{"model": "image classifier", "dataset": "rendered made-up planets", "train_examples": 195000, "image_size": 24, "crop_scale_min": 1, "horizontal_flip": true, "translate": 0.12, "cutout": 0.25, "targets": ["phase"], "num_classes": 4, "arch": "mlp_mixer", "norm": "layernorm", "norm_position": "pre", "hidden_act": "geglu", "mlp_ratio": 2, "layer_scale_init": 0.01, "parallel_block": false, "dropout": 0.05, "inner_norm": false, "moe": "top_k", "num_experts": 16, "moe_every": 2, "expert_mlp_ratio": 1, "experts_per_token": 2, "shared_expert": false, "patch_size": [4, 4], "conv_stem": false, "layers": 14, "width": 160, "label_smoothing": 0.05, "loss": "cross_entropy", "residual_init": "zero_last", "optimizer": "soap", "beta2": 0.99, "learning_rate": 0.0016, "beta1": 0.95, "shampoo_beta": 0.99, "eps": 1e-08, "precondition_frequency": 20, "max_precond_dim": 1024, "one_sided": true, "adamw_lr_other_params": 0.00078, "max_grad_norm": 5.0, "max_steps": 14400, "batch_size": 64, "epochs": 4.7, "lr_schedule": "linear", "final_lr_fraction": 0.05, "warmup_steps": 720, "weight_decay": 0.09, "adamw_weight_decay_other_params": 0.01}
Rows from block 5 of a small image classifier, named by matrix and row number. Rows with one number within an expert belong to one neuron, the router's apart. Each number is 128 + 32 x the weight over its row's rms, rounded and kept within 0 to 255. All counts start at 0.
Before each expert's rows are labels from the 100 images, of 14976, where the router gives the expert most weight on average: "responds to" is what is common among them. Only what is clearly more common there than usual is listed. The data: rendered made-up planets.
# router: router (model.blocks.5.mlp.router.weight, 16x160, trained with AdamW), inputs 80-159
# gate: expert gate (model.blocks.5.mlp.gate, 16x160x160), inputs 80-159
# up: expert up (model.blocks.5.mlp.up, 16x160x160), inputs 80-159
# down: expert down (model.blocks.5.mlp.down, 16x160x160, transposed), outputs 80-159

# expert 9
responds to: glowing rim; full
router.9 [159 107 107 102 114 111 149 130 175 200 158 104  92 174 171 114 138 123 149 147 175 166  82 100 168 100 150 115  79  96 128 135 145 158 187 132 126 142 105 147  87 183  68 176 138  64 175 159 106 163 163 122  95  56 144 104 174  78 126 110 148  77  81 140 103 159  80  96  96  84 196 156 160 126 154 123 139 135 144 124]
gate.5 [165 105 132 192 164 204 111 109 144 150 135 118 150 109 173 103 160 157 149  61 149 150 151 106 140 131 147 172  92 224 106 185 107 119 136 149  93 171  63 185 112  88 115 115 130 220 115 131  86 150 133 102 132  90 130 156 152 109  93 114 150  84  89 152 148 153  99 120  91 100 127 157 122 136 149 164 156 147 139  77]
up.5 [132 170 145 125 115 136 127 123 155 126  45 130 126  83 116 171 159 144 130 118  97 123 141 129 125 118 167 108 200 117 140 139 137 147 140 106  95 138 172 170 126  96 158 144 132 159  84 182 139 121 102 137 120  88 209 114 119 148 132 114 152 146  95 150 170 138 125  52  72 142 119 137 155 107  59 160 155  74 119 133]
down.5 [124 173  87 121 111  86 112 107  34 155 120 155 108 130 145 147 186 133 134 116  90 168  97 134 123 154  84 150 143  77  82 111  88  94 120  98 112 111 192 139  56 122  99 173 137 108  89  84 127 123 120 139 190 184 158 109 171 165 122 123  90 104  87 111  95 142 141 104 125 196  90 163 105 177 119 173 169 172 247 173]
gate.6 [192 106  85 170  83 107  97 124 165 148 190 108 108 139 154 105 158  84 158 114 180 191 179 123 144 121 168 166 155  71 129 115 118  98 158 138  92 109 103 128  96 165 122  70 138 139 127 130 122 139 118 110 105 136 110 132 117 102 151 168 211 122 103 142 159 132 121 147  99 100 128 162 147 118  96 136 139 138 198 111]
up.6 [121 124 127  72 175 128 103 110 122 139 125  95 133 155 175 139 109 162 137 156 132  59 158 156 132 104 153 105 108 144 114 102 139 215 156 126 160 110 134 132  85 124 122 183 156 127  89 183 185 106 110 172 124 117 139 108 126 119 170  81  86 147 115 103 136  98  84 143 157 152 149  94 102 153 106  96  98 138 111 138]
down.6 [ 88 119 190 195 135 116 117  61 139 120 183 125  97  99 148 118 125 149 131 151  95  62 119 109 197 148 162  28 109 112 126 185 119  97 117 104  35 156 103 113  75 142 141 179 187 107 139 132 103 165 122 128 160 142 157 124 106 101 128 133  65 105 178 148 135 142 148 158 163 119 176 132 145 112 157 125 131 121 183 101]
gate.7 [111 139 134 114 177 109 171 143 175 110 115 162  95  87  99 149 103 130 119 139 102  67 112 130 143 152 142 138 163 132 140 133 125 148 131 110 142 148 113 187 137  95 106 139 125 117 150 132 114  65 182 185 169 119 179 103 156 139 132  61  92 158 116 105 127  71 127  60 107 136  74 144  99  94 124  90 142 111 127 119]
up.7 [142  86 146 111 163 191 104 149 136 153 143 114 102 154 153 113 148 106 121 129 157 166 170 147 157 137 118 138 233 124 150  82 162  84 157 109 112 180 134 114 133 127 137 141  96 133 125 154 101 126  86 153 133 146 165 134 126  92 154  87 115 113 156 111 106  54 131  80 155 124  44 174 111  82 151 104 123 140 142 102]
down.7 [185 138 148  81 101 197  83 104 149 126 158 117 155  96 165 166 154 100 121 145 154  78 150 101 154 176 119 162 135 142 166 127 118 113 187  88 138 114 107  98  75 180  96 116 131 141 120 149  77 110 126 172 116 120  86 181  96 100 178 119 103 131 113 150 168 100 112 110  43  86 130  92 126 113 130 138 160 136 112 168]
gate.8 [143 118 137 168 103  95 156 111  95 114 176 177 142 155 119 188  89 169 142 170 129 125  98 157 115 131 136 118  98 118 147  91  95  63  93 191 156  77 109 103 124 161 168 137 158  74 117 122 130 103 126  31 103 142 120 120 143  90 141 148 145 170 110  74 111 141 159 200  97 168 129 140  99 157 147 100 129  93 124 146]
up.8 [168 150 103 172 117  54 146  93 126 114 166 165 117 131  91 155 114 147 127 171 115 124 123 140 122 112 161 143 113  92 161  76 122 104 120 171 155  74 128 139 131 168 163 114 175  57 158 137 137 115 118  52  51 100 157  90 131  80 169 140 149 148  90  80 118 129 151 145  78 141 150 179 149 139 117 137 167  68 157 161]
down.8 [113 100 213 143 123  84 116 131 132 124 165 141 146 110 139 155 120 217 143 110 142 100 140 111 105 165 121 143 113 145 109 156 142 136 154 184 126  50 142 120 197 151  85 136 157  80  87  89 127 104 149 109 108  95 138 177  82 201 100 116 149 149 133 129 141 117 141  91  99 123 171 122 128 133 203  93 119 144  71  70]
gate.9 [ 85 116 165 151  73 137  82 162  91 106 117  93 192  69 124 135 166  88 115 122 141 149 177 133  66 156  98  86 149 122 113 190 134 102  80 124  92 203 133 137 165  81 130 104  94 146 140 131 159 132 159 118 119 171 124 172 131 151  43 164 103 105 129 132 103 133 165 115 137 132 149 126 117 115 116 167 137 111  88 119]
up.9 [110 137 105 200 114 123 143 111 115 153 185 121 141  84 148 123 122 125 120  99 183 162 142  56 114  95 133 104  40 132 152 113  93 166 144 167  90 116  98 130 155 161 140 164 154  97 152  97 133 167 166  69 143 100  82  84 217 117  91 111 138 129 119 165 128 135 131 109  65  77 188 119 168 147 153 148 157 102 113 116]
down.9 [ 95 136 181 116 144 139 141  70 132 110 178 103 157 145 135 185 133  94 129 113 115 153  70 131  86 175 172  93 117 165 106 104 120 126 140 160 168 117 139 132 140 156 127 122 111 136 162 105 139 144 160 136 184 160 162 102 120 180 171 113 121 151  81  71 143 145 152 118 108 125 143 161 119 147 130 104 113 141 132 184]
gate.10 [135  92 112 147  67 200  76 111 133 138 146  60 152 156 160 154  77 162 126  80  70 108 196 165 123 135 136 131  88 179 124 164 143 133 150  55 146 158  85 113  86 112  58 123 123 142 143 147 142 143 173 142  99  98  74 119 174  60 179  64 148 148 134 130 115 136 119 190 125 120 163  88 147 167  83 123 140  93 141  81]
up.10 [102 113 133 138 167 188 147 145 117 106 100 172 178  98 101 178 108 170 171 122  73  99  88 111  87  98 110  76 136 190 106 138 123 142 119 101 144 106  72  68 154 122 155 205  80 159 118 138 131 155  90 105 138 118 156 143 150  90  87 106  82 111 157 141 114 130  94  80 145 115 169  84 126 198 140  99 157 133  76 151]
down.10 [150 171  99  99 141 128 116 197 141 166  63 173 134 124 130 196 135 115 135 180 175 154 157 123 111 109  77 180 160 137 123  87  84 130 112 125 164  99 123 117 191 123 132 181  95 126 132 153 142 125 135 140 146 141 109  81 132 208 115 128 102  51 109 145 148 141  95 121 131 101  76 133 107 141 129 110 136 116  68 127]

# expert 0
responds to: crescent; moons: three; lava world
router.0 [ 45 122 101  96 124 106 181 130 178 122  88  92  87 136 139 156 141 152 146 165 120 117 143 107 174  94  45 130  88 164 129 121 152 170 156 179 169 136 135  86 186 116  81 167 168 128 168 117 171 106 158 131  76 134 110 125 138 160 136 134 141 115 146 123 150 120 151  83 157 119 217 161 164 156 171 128 145 164 105 155]
gate.5 [163 131 171 161 106 119 131  25 130 153 167 106 169 136 107 136 124 121  90  88 101 112  72 140 204 158 146 176 113 158 106 131 146 169 103 135 124 133 128 205 104  72 165  71  95 140 109 128 161  97 115 145 101 126 124 143 255 149 133  95 161 150  72 105 181 110 137 125  56 161  86 125 117 136 121 131 135  94 174 148]
up.5 [112 149 159 148 162 132 137  80 167 138 153 163  92 209  98 121 154 146 135 115 105 153 136  93 187 186  62 122 146 190 154 148 136 117  87  88  82 145  99 183 138  60 129 108 114 200 124 161  87 101 106 107 137 177 141 172 175 133  87  65 111 135 146 118 147 112 103  95 104 128  65 113 112  84 111 131 180  94 121 155]
down.5 [  9 181 175 175 131 144 118 153 122 155  90 173 148  92 105 172 134 141 122 118 129  94  56 112 170 127 113 101 151 112 157 112  77 127 107 103 167 164 124 170 172 186  85 149 109 111 114 115 164 147 100 114  77 131 156 113 129  88 142 158 103 139 106 156 105 114 100 102 161 107 118 138 115 115 155 124  93 163 140  74]
gate.6 [157 133  88 143 171 157  73 103 145 147 169 164 107 139 119 117 118 207 197 127 117  95 123 180 117 124 145 171  90 183 126 115 123 103  69  86 162 174 113 137 156 128 136 111 124 102 171 203  84 167 150 176 111 134 125 128 153  88 141 141 107  91 160  98 148  82  82  95  88  74 117 162  90  87 128 135 135  89 132 128]
up.6 [131 111 186 167  90 127  94 100 121 142 110 158 173  88  70 156 110  96 108  74 114 146 159 134 130 112 140 146 145 136 153 125 122 102 156  99 122 139  63 152  98 154 151  54  65 122 118  85 166  97 112 126 103 102 109 112 132 106 182  82 170 135 113 148  86 183 162  66  92  98 112 162 133  77 137 149 149  78 168  68]
down.6 [ 81 101 139 117 120 155  93 133  89 189 122 165 142 161 168  77 117  31 120 125  96 152 134 132 149 138 146  84 106 105  94 126 174 127 169 138 153 130 160 147 104 117 102 106 109 135 137  89  98 163 117 140 178 113 121 119 116 111 142 115 116 173 137  81  96 137  83  99 113 156 145 146 100 134 188 133 121 143 176  38]
gate.7 [152  89 130  91  79 128  88 151 140 117 129 113 195  72  82 152 163  92 169 118 137 164 237 208 131 173 127 173 157 108 113 140  89 105 119  85 126 139 102 184  84 107  98  73 150 128 122 144 125 144 116 169  99 133 139 160 101 142 146 140 138  95  65 134 113  65 108 116 139 130 114 135  81 135 121 116  75 200 156 114]
up.7 [128  81 104 114 133 115 134 142 104 107 148  59 156 116 151 153 126 136 110 130 113 142  89 135  53 156  83 128 125 111 100 116 113 108 119  78 132 163 128 103 105 136  69 119 145 111 144 170 156 171 153 119 139 155  83 132 117 105 152 159  93 119 125 106 113 101 116 201 206 112 121 110 144 189  80 103  89 144  95 112]
down.7 [115 101 115 133  90 190 144  90 100 183 190  98 148 105 115  98 142 162 126  87 117 100  99 111 137 146 165  39 170 126 152 118 133 138 111 165 157  32 117  93 157 167 121 102 122  87 153 153 131 115 154 104 142 126 156 107 151  72 136 114  75 144 182 127 102 136  67  97 174  86 138 169 116 130 103  97  98  73 123  89]
gate.8 [ 77 129  99 129 173 120 176 172 142  96 115  61 105 154 112 125 168 119 141 179 128 155 134  85  80  99  47  88 135 131 150 131 136  78 118 170 101 115 164  90 173 136 138 138 151 126 167  74 123 121 138 133 100 193 161 150  85 133 127 161 100 122 189 154  80 100 156 164 168 100 150 136 165 121 184  94 139 134  94 140]
up.8 [137 130  96 130 143 208  82 119 157 163 149 128 135 125 180 141 112 173 157  91 144 166 113 138 150 143 132 134 129 164 177 137 183 144 116 107 116 152  62 132 129  93 126 136 114 177 115 178  81 148 124 139 110 101 142 141 174 102 104  41 107 104  78 123 175  91  95  87  89 100  96 192  89 122 139 161 146 141 119 101]
down.8 [110 131  64 107 143 166 135 184  97 100 102  14 158 106 129 190 111 174 111  97 175 152 161  79 174 156  86 174 137 203 129 122 113 152 154 128  71 112 157  79 109 106  80 162 136 101 169  79 175 103 165 152 156 187 104 134  94 170  79 159 148 110  82 134 115 136 133 141 129  84 121 140 110 143 137 134 122 155  73  98]
gate.9 [141 152 135  62 102 118 111 117 156  96  66 119 146 111  50 140 122  91  81 118 137 177 160 161 100 125 223 122 173  98 162  99 162 142 122 136 111 184 155  84 152 107  96  84 150  32 137 210 148 105 101 139  85  98 141  93 116  80 166 132 100 193 111 180  92 110 185 169 144 183 160 118 121 118 128 104 112 175 116 158]
up.9 [150  76 113 184 129 143 151 111 106  86 170  73 164 137 101 168 144 151 183 133 170 159 124 133  97 137  75 136 140 161 109  70 113  92 105 102 103 108 144 127 122 130 167 104 178 136 150  78 129 127 108  78 136 171 153 102 158  78 116 165 159 142 145  72 151 130 154 184  93 134  73 170  96 114 142 141 118 114 130 121]
down.9 [152 127 135 151  83 145 178  64 144 146 141 102  92 138  99  78 117 149  95 141 160  85  97 133 100 108 237 109 119  88 121  85 111 153 112 143 118 131  84 193 121 168 120 134 124 159 146 169 148  62 128 104 179 133 141 165 142 106 112 102 172  92 108 164 122 177 165  81 162 100 174 110 138 120 152  89  98 120 161 146]
gate.10 [130 191 161  97 183 154 154 162 119  87 103 194 144 133 153 152 103 170 171 114 153 115 142 164  83 147 162 111 110 134 129 117 156 148 153 107 103 100  95  65 146 135 179 159  68  98 171 139 142  64 127 121  97 179 155 120  81 130 131 142 111 117 101 152 143  88 103 181 109 161 144 103  85 143 100 130 138 122 145 155]
up.10 [133 158 104 101  89 109 128 158 129 161  95 128  86 107 148 126 172  86 128 168 198  71 118 129 124 169 162 147 184 104 101 102 129 158 166 105 153 133 198 146  85 107 152 131 155  99 130 149 162 152 139 141 165 130 154 110 103 143 201 202 126 110 110 139 122 125  70 144 141 113 153 109 144  90 118 134 102 139 198 153]
down.10 [ 84 171 174  94 135 124  87 156 159  88 197 125  80  87  76  81 132 127 172  97 178 141  90 158 127  95 126 130 140 150  99 138 112 120 132 152 167 163 125 154 170  97 205  98 141 153  81 109  95 125 135 120 139  97 101  84 113 117 163 104 121 187 138  93  85 152  84  93 160 165 169 111  95 107 123 109 115 153 142 110]

# expert 5
responds to: crescent; moons: zero; ocean world
router.5 [103 147 135 195 156 167 121 116 115 135 123 149 110  92 142 117  91 150  92 143  97 118 115 180 102 122  96 138 180 182 116  62 165  98  75 131 139 124  77 123 164 172 205  66  80 131 124 160 152 151  80 140 103 175 113 116  93 108 171 103  92 145 136 124 145 122 138  80 172 109  50 158 149  98 168  65 115 103 130 131]
gate.0 [140 113  89 148 102 147 119  69  75 142 145 116 129 131 125 118  79  90 128 128  63  95 149  98 139 106 140 112 165  91 155 144 138 124 118 122 103 110 134  84  90 104 116 181 122 146 101 179 148 126  70 125 154 150 132 122 173 125 122 120 136 121  78 166 100 118 136 127 140 133 133 120 191 185  37 128 125 159 147 126]
up.0 [107  98 173 119 156 109 118 116 174 114 101 130 125 130 163 137 170 199 155 140 127 136 138 203 115 142 125 102 157 168  76 106 116 179 133 125 129 104  93 121 144  94 163 130 138 192  94 123 157  96 142 131 115 127 158 224  81 189 144 103 131 178 176  91 139 113 114 138 129 160  74 130  95 142 167  80 130  72 136 145]
down.0 [167 171 128 108 173 120 155 168 143 137 177 155 112  74 156 140  96 160 137 144 234  93 141 165 123 128 141  47 107 148 145 111 128 124 160 118  94 129 104 198 126 165 159 121 137  87 142 139 128 122 175 135  81  82 120 103 132  90 153 119 119  91  63 126 146 128 140  92 132 156 154 145 121 110 101 192 139 164  89 106]
gate.1 [ 83  85 108  44  82 168 135 113 110 171  32  92 116 134 130 109 163 117 157 188 123 132  93 130 140 130 140 105  91 126 108 128 128 171 181 127  51 122 189 103 137  82  97 156 143 125 144 146 123 147 121 133 139 104 124  78 100 142 105 150  91 106 110 185  68 151  86 166 145 131 189 110 113 145 163 132 113 122  76 119]
up.1 [145  84 139 160 143 147 157 145 103  96 145 132  69 188 113 128 115 187 123 151 120 158 101  83 147  97 150 140 136  86 101 119  96 151 132 100 168  70 121 112 111 148 134 101 106 163 136 116 104 145 121  84 145 195  75 173 110 139  92 142 151 154 135  75  95 111  79 143 127 154  83  50 152 119 121 132 126 114 121 126]
down.1 [106 140  94 132 201 126 148 136 131 113  70 133 139 139 149 110 157 101 101 160 130 134 125 110 137 176 137 136 148 134 151 109  72  95 146 137  78 171 148 172 110 129 193  81  96 203 123 162 100 150 138 109 173 150  83 131 114 145 124  91 157 149  64  68 125 113 193 104 154 112 111 125 135 123 122 126  94 140 185 153]
gate.2 [129  76 168 142 141 132 141 106 129 149 139 126 160 109 172 186  92 213 134 156 179 160 160 128 134 100 116 124 160  92 183  43 143 166 118 144 123 100 144  79 118  93 159 120 150 113  89 103 193  76 121 134  97 139 116 103 133 150 139  54 115 228 100 120 154  62 138 123 127 144  85 138  91 111 103  87  72  91 142 117]
up.2 [101 171  87  99 111 150 136 154 111  83 115 126 117 145 102 102 174  63 128 113  57  87 103 132 132 151 139 114  80 130  57 187 106 122 146 115 126 143 115 161 146 136  80 168 133 110 170 178 105 185 131 113 149 122 133 128 127 123 107 195 123  50 148 132  65 165 114 140 119 135 181  83 173 176 130 161 180 176  77 140]
down.2 [104 158 104 112 140 129 114 157 110 153 148 184  73 178  99  86 160  84 112 141 128 140 134 187 135 149  99 111  91  91 133 142 218 146 149 158 120  81 127 104 162 133  57 157  96  83 147 165  76 156  97 131 167 151 103 130 163 116  97 143  99 110 114 130 108 151  96  61 129 117 173  94 166 109 180  96 114  96 158 131]
gate.3 [130  74 102  86 134 127 158 120 103 161  99  85 124 197 172 108 152  80 187  96 156 189  65 102 195 148 146 122 102 145 129 119 107 166 174  64  84  90 148  98  90  86 100 127 161  82  97 123 150 147 120 116 179 102  80 113  82 132 137 120 111 123 121 149  93 159 125 170 118 163 170 146 109 124 124  71 104  97 118  74]
up.3 [ 83 158 108 109  87 106 223 118 134 150 136 123 101  75 109  75 127 165 140 158  83  63 140 184 139 163 113  96 108  98 124 103 115 132 124 153 115 173 111 169 115  93 115 131 132 107 172  95 136 123 148 148 148 138 114  82 115 157 141 152  83 148  90 153 120 124 112  92 168 153 157 135 118 141 115 140 109 191 112 126]
down.3 [150 180 100  76 139 148 105 120 183 160 153 145 104 153 111 133 100 105  96 138  79 152 162 151 118 118 105 121 112  96 140 173 102 122 107 101 122 160 193 144 145 125 107 171  73  89 110  67  98 115 136  97 152 140 209 132  52 130  82  80  75  94 167 130 182  89  82 157 144 181  95 124 142 138 142  92 141 135 123  74]
gate.4 [150  91 156  72 117 123 155 115  94  99 108 109 116  86 146 108  96 158 124 136  70 137 119 147 103 114 163 152 151 173  60 113  74 151 159 133 133  96 122 118 172  80 111 143 153  84 164  95 193 155 137 200 123  55 171 106 136 126 153  74  92 141 115  80 151 139 106 104 164 171 148  72 152 132 188 114 164 188 147 200]
up.4 [ 84 101 121  89 131 177  99 147 117 155  63  83 128 140 192  86 173 148 186 157 113 124  99 126 143 142  83  73 104 162 133 162 125 197 141 129  83 114 160  66 105  94  98 168 163 146  86 161 135 152  95 163 128 146 136 101  48 149 119 145  87  88 147 158  98 105  95 147 197 142 113 111 112 155  99 131  91 145  69 133]
down.4 [130 119 236 159 110 175 146 105 109 178 131 115 135  95 167  94  91 108 110 130  30 109 102  83 111 190 103 162 128 184 144 173 151 127  91 140 123 140 115 141 152  63 107  89 101 147 108 117 163 119  79 162 132 196 187 170 103 158  83 113  90 154 108 112 102  98 112 154 106 112 135 178  97 165 151 128 167 164 162 161]
gate.5 [123 148 143 100  98 160  95 159 154 143 108 137 112 108 190  75 106  99 176 120 174 203 109 184 123 120 129  90 118 123 112 175 152 169 170  87 115 156 151 122  83 116  79 118  92 193  81 149 116  92  78 137 129 194  89 118  85 163  91 108 108 148 125 175 106 111  77 151 137 163 144  83 135 183 131 107 110 111 134 158]
up.5 [116 103 151 113 197 115 107 129  89 126 105  40 112 181 128 159 160 111 110 130 141  72 157  68 148 175 111 129 148 106 176 155 110 116  66 132 127  87 161 110 127 135 111 109 193  79 140 120 142 125 136  89 159 146 180 136 145 127  92 143 124  66 124  56 109  90 159 175 177 124  96 150 133  84 139 126 122 147 103  73]
down.5 [132 115  73  60 191 141 151 140 126 102 158 154  83 159 127 145 111 113 111 119 109 149 117 104 185 170  97  97 130 151 109 134 132 120 123 172 150 148 120 136 106 180  82 126 149 106 136 102 139 129 104 110 138 123 186 140 107 113 149 129 175 116 107 103 140 155 156 135 130 152 161  89 135  68 100 112 107 158 113 148]

# expert 10
responds to: rings; full; desert world
router.10 [173 151  84 123 144  71 164 142 174 129 111 108 102 134 122 127 154 133  83 123 111 107 125 103 142 111 128 173 158  71 132 109 117 151 183 133 156 175 159 133 151 148 149 118 205 113 163  98 108 120 120 159 175  74 121 137 142 176 167 121 185 157 139 150 162 146 167 107 124  77  87 155 144  77 163  43  98 113 128 117]
gate.6 [131 114 116 102 111 162 119 139 136 119 182 107 161 124 150 130 148 128 155 150 117 118 135  95 120 129 153 103  92 154  96 160 133 165 121 174 117  70  47  58 105 184 102 146 151 125 136 133 158 165  83 127 156 110 140 111 147 122 143 101 109 142 111 150 130 173 112 120 134 150 155  82 135 142 158  76 138 110 162 208]
up.6 [ 58 122 188 148  91 122 150 127  85  61  89 126 159 116 109 222 132 152 146  90  74 112 142 173  91 150 110  90 101 130 138 142  93 119  64  76 123 134 178 163 130 105 149 148 100 116 152 142 117 122 128 117 120 170 143  68  88 124 106 153 109  84 117 104  71 101 135 184 128 121 156 137 115 132 107 150 101 122  84 120]
down.6 [149 156 143 132 171 148  81 130 120 153 144 192 155 137 129 134 131  87 109 146  96  66 144 152  92  92 105 183 138 128 127 130  84 148  67 179 137  93 185 129 112 181 171 165 149  82  64 101  99 114  67  78 123 135 126  93 129 161 106 109 135 117 153 121 126  85 105 191  96 179 109 100 132 173  72 127 137 149 120 167]
gate.7 [ 89 161  96 151 141 167  76  97 134 135 137  87 106 181 165 162 126 119 143  67 121 152 134 103 193 129 121 116  98 178 144 178 187 154 106 157 152 166 153 184 130 127 115 102 106 181 103 202  91 137 171 125  97 145 147 126 162  72 137  84  88  78 114 109 132 150 106 133 126 138 114 135 157 165 103 172 115 127  82 134]
up.7 [ 86  76 102 107 123 145 125 135 102 136 126 118 155 107 139 171 147 108 175 211 112 140 160 151 162 112  73 145 121 105  85 132  61 134 106 141 123  19 120 117 146 172 138 127 139  92 157  96 196 123  17 121 153 134  63 107 117 156 116 197 167 193 137 119 105 159 134 138 126 162 121 119 145 141 137 101 108  82 105  96]
down.7 [110 146  78 116  94 117 132 160  89  90 115 111 138 161 150  80 130 114 106 123 185 123 124 130 159 149 117 145 159 103 105  99 112  78 243 138 118 101 122 164 111  66  98 185 110 109 233 150 109 112 138 155  91  97 152  76 120 125  92 146  98 139  82  89  45 194 101 141 172 197  98 132 100 100 129 126 156 126 128 120]
gate.8 [141 144 132 115 167 170 104 140 118 160 130 139 158 151 131 130 132 119 137  78  99  67 156 138 128 158  92 121 144 141 109 147 115  68 118 123 163  99 101  95 142 176 167  84  71 168  76 117  97 113  69 147 156 188  85 126 110 118 182 115 156 108 210 123 153 146 127 159 188 129  84 106 124 122  80 109 120 143 140 144]
up.8 [121 118 118 146 223 129  99  98  83 143 198 142 145 170 138  84  48 136 159 196 101 119 125 147 108 172 131 110 113 134 104 148 105 111  74 180 155  42  55  95 131 146 165 128 109  95 116 154 103 102 149 149 143 123 143 109 159 122 175 106 114 141 121  83 147 135 134 130 137 151  82  98 123 115 121 162 119  99 137 120]
down.8 [144 142 166 122 136 136 153 139 158 126 101 109  59 151  99 127 119 158 140 153 145 141 125 162  75 104 134 125 105 151 178 131 163 166 130 105 122 116  99 108 102 134 143 120 125 159  88 143 151 158 165 120 170 108 128 146 129 135 160 115 150  86 195 100 143 114  95 121 164 153 221 129 100 120 135 130 125  87 198 191]
gate.9 [169 102  70 173 132 113 183  64 126 156 142 142  88 189 134 140  78 155 117 144 143  41 115 108 175 119 132 152 118 148 155  89 137 125 147 161 166 134 156 152 123 145 103 136 197 102 154 158 123 198 133 119 102  49 123 131 126  89 174  87 152 122 132  74 175 118  86 151  94 121 121 148 120 130 118 203 122 188 158 144]
up.9 [122  58 134 123 150 155 101 146 129 150 145 119 164 134 189  97  99 177 201 135 149 115 112 127 122 141 125 101  91 179 125 149 122 100 160 104 100 136  81  67  92 135 103 161 148 136 101 136  84 165 174 132 250  97 106 146  92 162  77  88 106 130 145 188 130 147  64 107 147 169 149  78  60 133 159  94 110 180 104 112]
down.9 [179 138  91 192 153 109 134  75 188 102 176 148 126 150  91 130 154  87 147 173  79 121 156  92 110 106  93  90 143 154 138  93  63 126 122 116 167 142  77 134 151 125 142  86 129 108 139  78 130 131 144 132 138 132  79 145 118  98  91 125 172 129 160 142 198 122  83  99  75  76 169 186 141  96 142 127 143  75 135 124]
gate.10 [ 65 138 163 118  83 124 162 174 106  98 132 175 168 107 119 103 139  95  94  93 139 113 105 122 159 118 123 139  99 152  98 144  74  73 161  90 146 119 157 153 143 180  97 145 148  66 177  93 104 177  70 120 122 102 141 100 127 115  71 143 107 111 140 151  84 118 119 177 114 102 111 138 127 137 165  98 165 136  97 153]
up.10 [123 173  95 121 107 138 115  93 128 148  54 166 108  86 131 122 198 122 103  68 115 152  96 122 135  73 166 174 120 132 125 108 115 148 229  65  87 142 227 156 155 153 140 121 176 148 141 139 117 187 125 124  86 131 138  96 142 152 171  81 137 118  90 147  95 131 141 156 107 132 115 155 107 123 136 116 169 127 145 114]
down.10 [163  95 133 102 174 151 166 146 148 120 122  69 165 135 146 179  96 146 120 129 107 183  99 199 159 172  81  69 169 172 155 110 156 102 108  94 119  85 124  99 103 143 132 125 183 154 161 172 152  78 126  70  80 138 172 152 135 110 125 123  62 150  90 101 171 123 100 108 154 128 131 166 155 130 151 127  85 164  41  87]
gate.11 [ 97 128 151 100 166 151 141 188 129 160  44 126  78 181 158  65 130 100 119 175 161 174  58  61 157 127 136  94 135 140 116 138 159 181 133 184  96 103 142 102 145 112 112 155 131 128  85 112 147 101 163 154 136 126 121 203 128 134 129 124  98  98 118 171 154 169 141 104 187 110 122 117 169 112 109  90  78 141 110 135]
up.11 [144 116 114 156 126 115 138  38 102 170 180 155 144 133 119 145 118 147 101 109 142  62 104 115 128 128 157 173 112 111 133 101 160 101 111 144 134  70 123  88  86 150 160 122 131 116 122 119 122 112 103  91 170 134 103  70 165 128 124 105 185 159  91  99  96  95 138 156  96 187  80 135  84 141 104 152 130 114 154 132]
down.11 [192 138 182 159  94 114 112 180 116 115  68 159 124 191 184  52 109 125  97 129  69  93 113 130  92 144 172 147 121  91  95 117  46 113 129 145 167 163 161 150 146 126 113 172 157 129 155  75 154  89 130 173 144 123 132 122 115 141 119 136  59 170 159 137 181 131 141 164 121 122 121 122  98  71 125 152  92 124 119 129]